config.yaml
crop_scale_min: 0.8
encoder_layers: 8
text_encoder_layers: 6
text_encoder_qk_norm: false
optimizer: "normuon"
Rows from block 3 of the image encoder of a small contrastive image-text model, named by matrix and row number. Rows with one number belong to one neuron. Each number is 128 + 32 x the weight over its row's rms, rounded and kept within 0 to 255. All counts start at 0. Numbers have three digits each.
After each neuron's rows are labels from the 100 images, of 14848, where the neuron reaches its highest value: "lies over" is the class under the peak. Only what is clearly more common there than usual is listed. The data: single toy objects rendered from many sides on busy backdrops. In brackets: how many of the 100.
# fc1: MLP up (encoder.blocks.3.mlp.fc1.weight, 768x192), inputs 96-191
# fc2: MLP down (encoder.blocks.3.mlp.fc2.weight, 192x768, transposed), outputs 96-191

fc1.756:143163155170119102119106179130073183136116140115099127126143113136095100127139159142122111161101084113106133137129100125165180075094132140092136092148077086142134115167174133141135120111082158102113143139110108140147107149136184095193132161092098170106127139167111102173128128182099090148
fc2.756:126144116118123101091180161195168112090175160128115135140095086114123100100157096149125172132138138099056086124145077120143133162090146136199098141133138121127146129120149125100173092107179114174070149140178159202124135117102114179123123112111106123172146071124184150122055142127109116117
lies over: part in the main colour (45)

fc1.65:145078189124128076129148153126105135109107068070143187148147187155154132144174079135145106096141091171138238144155054103134149146070199095123121151164096124158098122102126066098187084132115107103122156077112142112071109139134124160086129187109139095151108119109087099162151118157098089114
fc2.65:052118078136118158139127176106125143155180170141102112118102118103119131073067103088132122088079110132132144155077094123130162120086117159177154120099167144120059156144105165113099156115093114161184092149094134125210140105120165156185130096149174131137165116106135129159149183110138210131
lies over: part in the main colour (65)

fc1.314:129098127175190146074105095139099163066151177124114161081135162123150114106107072120136127114092164117150124140052133141100119118089121150105130193091111123069156075108125126133106100105113162145162160117111114127130091098094167125109119113161163143087158104191196102101233136181117116146
fc2.314:201098153172155144114144008151149138152149094083097177179126154179118146101107169114151139122131061117136169141118166117119122134123109121099137170125119116134134114152098147162066117125189131188115160111120120137186123140124048157131160076069143117098167110126161100112103168153104068142
lies over: brown part (41)

fc1.283:175175201130118117199115083149159126068142090173191118101098088138100137096142115075147014102155166195140127163142124125139192175132156139088126138124105142195164169090156122120158098111150096089164126093109151111086126157102148073126135181093158019116151153094098165087126149162120113153
fc2.283:128126179091157100143140133155103088131090132149167137024130124134122128119130140155152106149139156128084133170152111182143132134168078100157121085073107211132163047078101121106179138125101183145162137147130076117090078151092133105115130094105097110180100129156171109074095134150170177122
lies over: part in the main colour (67)

fc1.733:080139092114104078137133135107104098143092137163099128152098125159101223134110138107078177135150132138120172123219106145136135183097117107127113159128195092110167072183150135070150102201178113075109133119086127150152143099167083081110114131131103167120113147127130126111112133175109098144
fc2.733:113104180135086140113127143071130129130155111175188105096126145088126135131120169079093143081100065121083087166115165130145111067130132099081178144168080145078078149111108122167107064070102144165162117124141182115125148177164146088141126169126135161093099193081159077133200205151136106136
lies over: part in the main colour (50)

fc1.180:097123137154174123121118181144112122091141127157135126152125115152192092110145146158137118118079117118164170116126110167110132164083180106176164121123093131091098158133125125197088117103152110166132179102128136146079061167134112109124130162125120134116089148187113130122088102147103117155
fc2.180:141150095161113186130100067115139137095095178140134146132184159145059142098148140126153135127193099154097159123139109159098135144163133142104107086048143123154147086132094147117123210162116086128076098195182169080109094153107085110143145130146129200087150116101139099137088150159076155116
lies over: part in the second colour (26)

fc1.204:099140154090165094144100128138158131100161125148127118125083153151091162136156182113093089147174109114105101147121110079131095151151182083129142143189119124109192109143126118123111093109152093089213134171073147101163159163103161087133183140076130103065154159086173105130152143112122070077
fc2.204:097131110142133138095191145201114105151157092155101152111097116177148213107114162079124095113113117120090091166166146113146160083148149108150102129087150144058121114083102180131086147143062114108156120166173141120099137099143153138097195120136180182073108172131149182143061128156132096073
lies over: part in the main colour (73)

fc1.144:133175121122132118129131142129107112158152159094164110139066139124175109149127179139127162117179092077159148183206142156132067149132118146115109182135135063167171168129117142146058077136150134133166212146126193128122127090141115160122067117103122138204130133105113116157172167193035067154
fc2.144:120134070105117110169121104131125137103135099141153122111166117092053074118152096124154078158111132187224118162139154124189144150179118136147180138138172140025077106098124107125132103160138166124137134107137106105148126161137116098149100102130160178111053103108168164132148088138144102154
lies over: dark part (40)

fc1.519:114122137100114124111171121131141139099095113159099108121124122100116066143104100143156177155118106099154094116132146122168160113091144124162175108180162084069136133088126184108118113102098135119118152138122151095117109145189120129085037120140155140199129147161123233134147143068095134179
fc2.519:062097166145190097107117114075130069111172090160093131151091132123169086186112078094107117082111146105153135195161152121116074153104134139119094113130139103091117111129119071094111088108121143081116127164105081178063115104178162125161202119097139106126174081153153070137114107170142115132
lies over: dark part (25)

fc1.695:129158132107141191148229132067112074133177131115135129135092098095145114097082126144104157136184155096160073111097105214069146140129139148147066137173152128072128147121079142147132125117124151100121208108122105158148125061137110126176100068118137081124130110109205074166155158125115166108
fc2.695:130095091131145102118112052056125154147115124188148094188107179106160167086166106169114079076131156158144147153130119148103159134132159141126161153089079129136120096101156141122140121083173104072183113127116147087083166091141109095095094132114077137111129097146128132121148081133177129123
lies over: white part (28)

fc1.567:110141075077142093135113100110156150137215107151178112089162174119162100170152163116101181157112123071165125141183131131125103120108182064124113195109143046074147164130165104129082158078176181155107146100115085101132142122144128167120129122107135052170164085126119086166104068136174148135
fc2.567:129131114194119120158115124151148076079147167156167125156148063123112044097084130161130112069108127151133155131172212174127116122121146148120160153141218125118038120103134130127145099123119172087084144116075127113138100145176076098122125076122116178192119146125087154138136145152080151148
lies over: dark part (28)

fc1.473:158107104107162099146147073153157123089131139119174121132107109137156073118184136165143116122147118194109184060126129100052185094205090096141123152112130111157120139083137175119148090125111122129143118138154129087138105093130166050146145168079158126131160093132164173113152121117130138180
fc2.473:127132119177079142104104128121108108120121106126134149123153143148113107126108167064133127134142188140118206086108121144110137073150146085086130099082143167118102132118094054097154168161190150157138089071150180137169099080119142091157083156091127206162148160046141110119112133147075114088
lies over: part in the main colour (63)

fc1.183:115111112156166107100149124131182142112137115141146058089146063137136109154166145075130104102132116128154149079136148141156099094132106147163167085135147086124146119157091147108133102121105160188080155179112136128072127100091124114205129189117107104168104099104122159162096127099177172165
fc2.183:157131128086151113130115140150076178140137151114075100115093133096173070202133077126118107111169146163187185157115132146129098157088108062102140181088170148115130135150143122154125165147130103092193138110080143141076095137191110127158185044149128133185127103128134100114179105103103164106
lies over: dark part (33)

fc1.169:108173156122086152141152131117098125106121170137143127163131152108158157150141153147151116176146113108098078175139188109043174204139148193106106132161111112190093131096096111109177176107113202042160206135095162146152126068075047136201111073121132138142169124096115148105110161113087083105
fc2.169:119107064128131128103156120106155098185161169136103080064135148205112113138165085145096091132161090107097114143185091130137142161119102193153182123100172129131126117142087113078136114119046132093150132134054105107073098156171123159133098100091162189148160164122121066166109161150121172136
lies over: brown part (41)

fc1.202:159147122128110118157179091187148057139132079116084129126104130095121115076103155118116168141116134117119144127108142088128125180119163158161115114166116151190107162117170107109155174158049151066123118096104131127106144133161105143136138147080132203131114208162157116099132116196082073209
fc2.202:137139097122141088156142133102077118155146150078218156133137146059130142157146099118127152128139080116118130095135090184094117179120034122098145161149152150156130098096138167172160156139164113161174159088069122083135121158134150123147167124153078147155170135119140116143125110146060102104
lies over: white part (30)

fc1.90:087153191116159106128166117060145132147107111157076157098110154102173122151126162116128106111092122141196113094113081119145141148113154052159116099137147119133108154144119122140100083131132123040100129121164092137087130129147134095105169116107105123136123101164131089129175136141177151162
fc2.90:117170153147091110135162077094095082119183070036090141105097130140125079125154120143072156105112115144149193126107155163154110119150228120114085096127161181128127162122192147106157126103123138123107110172090095139178109109128100128127082103116090121110111135134174221184144113122072091110
lies over: white part (30)

fc1.552:122124150130151084187129161126115125137092112128163119153135112136118138145121148107125102135140162136115111144172071142120143083130136087090108089129144126115192177145144177132167105146115102123111103099100122129143115233118184115132057118109088181084168182081101134146141134145086173136
fc2.552:162091129127141120061120166121146162152158142169092106103134118186130049169150095146075164146164120110157179136116201152124072157170152148115114128110179163135140147140121089121112103119165173126107173139166120126161123118185125114131183100112146051157092181181186135165137088127107113127
lies over: part in the main colour (57)

fc1.671:143217152132199136148100157108039145149098140165147146081163138150110154142135116100170145155151104105154108113082130080162173137127169093110117140167140186139117130074097182088124081146132146146202181143116134133142107102136131095122159129121172117074099128112147115104129147130126173131
fc2.671:112196128054148131157103117072113125135227115099134121094138120097129078169165128124115104096100083063095184153107111133106144081203158173088151161094141161110051141073178122131159121065124137131184161162142161080132094099150132108094148081166097097132138166140140140093145142117144081185
lies over: part in the main colour (60)

fc1.251:107102137076199143092081146155125095103162163163138125092152102097173131145076117128120136122130140080095152132137188144168135134084173079068116140083166080093123128134201156126103126155149193098120169137160124108101120113146140104072108126113129092170106086136149134151115117111152175141
fc2.251:134148129118126122126143125098198070119134161173187140122178123136103085143150120152170147092154098129054146092133148167117154126117090075164090135105148097114118117092171119085115156106142146102095114065143163115044123161156139125104146084089193119155157157114071110144131210197058168129
lies over: dark part (31)

fc1.341:136180138128163130151255160157147150094116153160109109169101172124136214030099149111113161127128183084139105106135135139128204186143157174152142097107128049119093145094083078144146109139160118047131184102107119085181097126170126139149143129079130113139118124172130141173137155119157134116
fc2.341:130114095119051109087096043133090101143216127144165133098113153101188138131167167164089084072107094181131126155133110144188119118105185160136159144085126139171183079175121188113124133048114115092130198098166102146138099156148153119120129140094106126170090122172122118159155131168093103127
lies over: white part (26)

fc1.328:122095093173142161116093137174116127139158147131120128123091165113125137198147152090153133084086168090118155127102090127139096179090189225107063176168166168142123107108100118084149117138128144120147196090095090087104049176106146139159136149126094163114104112155136072065112127201143080146
fc2.328:211063120145099200165105023125150101110117140174130138112209144158118150092082149148168132121151089122124172151149143120132156132104117135102188142140134105104136041142162094120088105158128178137098089112152163195123080127187119138140131081143151154135181147072167138204145172148099155073
lies over: brown part (25)

fc1.606:065130082126109163107110137119106132127180083092113085101173112109126150147128125117181043125150129078149113117123095115060112159113123126092090146165083171125138093080097144184143133164149185169091150102082102121099143131125132199128075099173168152122127085109152150132164142091155132132
fc2.606:140134160125113197099131104170134113120166133111076112140110121144130189151112097094122102139145107165115084117087137199038149212096115222113128124115169137156113135167145159169131115152143109159159096111159115182197120119121116118123127176142083118144164144179114178121131199164116132088
lies over: brown part (30)

fc1.767:144127116145082117180140159126136175066135149144189108104150127133162121068101077074138097154140131184139115193060046141178178163135091151117099147086102132128127107155143104098167190141111132120152124147175157077120138132134106115124099127081092068108094174142150113079101143199115156126
fc2.767:136135082056159168134128052133177118107096135114119145119109097083160108131158103141130083211141136119119137106143087153093146122125109140124121098121144182112103088086095098146124131120136102153143125102195214140121140097174078118122077125153156112186131059117099128152082174102138107157
lies over: part in the main colour (71)

fc1.683:069164141147149129124183155089141096156135104155138058129089129097162146132112092117153182138133123151128142129137107128143168147054149091108141089154193095135169110177163117138137121171111080117127108107158090163079125135088096120076088127112131111138127081136109094103133152191137157144
fc2.683:177087169106153150079110092101155097113126099137140121127107126162132093132120113152120136099183116121094140171102133124136146116135130112123122148115141082107141108089124105091093102143130134106099128200138177140134047097124163118117127133167137085161159183056171075111117162171076111126
lies over: part in the main colour (49)

fc1.732:109156140106144114141124159097127160086138134161128161161120146106131138099113131131110182101152124195107129113103140124134100124152147136126153113089096169135201143086142122088084193107150136074124115087087177158128125102101076074122155077126114108124166086117157167128144183095102120175
fc2.732:132085104184081173113122073111040134164107113187097184123113179177192139120130073150141135169155173155091137129120130138106129127097173104143139158109112088087143086163172117144140114126089131098124115112099115175041121105088105149146126165146125159110126170143105116083121123115084104174
lies over: part in the main colour (47)

fc1.32:125128125136101183159141109157033146145195166105151088163114145127136109132141179128132155124104108081125119128132142112059156182122153105104129138105087128081138162160083135119125121094203110105159114088144111140149159058091175122227155158142105137108113098157156132145146118080148127078
fc2.32:119133075121114129095102105109172105119099116094120138161152069136132099100173142203131051166103200146161084187122154084114128076143113204150137098132132161125127107169112151160134093165136160057099106197081143124112137132136137135161126161081129171152156139096106150187122187106155100210
lies over: brown part (31)

fc1.726:111195114154122053122055194144137187098064115096105137122115131101136096106114163112162188132139139179139118155158091161153160130136089176128121152163166146127156093141037114075119100111176112137119191148113156123156095174111157112094097134096142172111128130146131148181089124144112125109
fc2.726:070116185121064131092155136099089112106125146158159121176177130099101163075183161112121108117129121149152141192108147165144167179155173120146098150094152080191112096164131093157188129114136073084184139084146105143143098186139115121119155172118134111095121098124177063099096100123122205112
lies over: dark part (25)

fc1.656:073144147145130127170229074119101126126111155124141132076158126100113183117105150138110167162124102126115125154160171152116107188147120213144096123076197136157124163135099101077151161094118149097166165093120196136144110127114128150152110100106167142120102119140120109078096098168136132130
fc2.656:098091093121126155125136137083116146124158137119189097102155090089155141171185142111119119095086155157133136126109107105108111151164097163148128120117140143134147115122158149184071098164097140143178135109103190143117165132075169192146159183172110156085158114118161178147055097156202113133
lies over: brown part (37)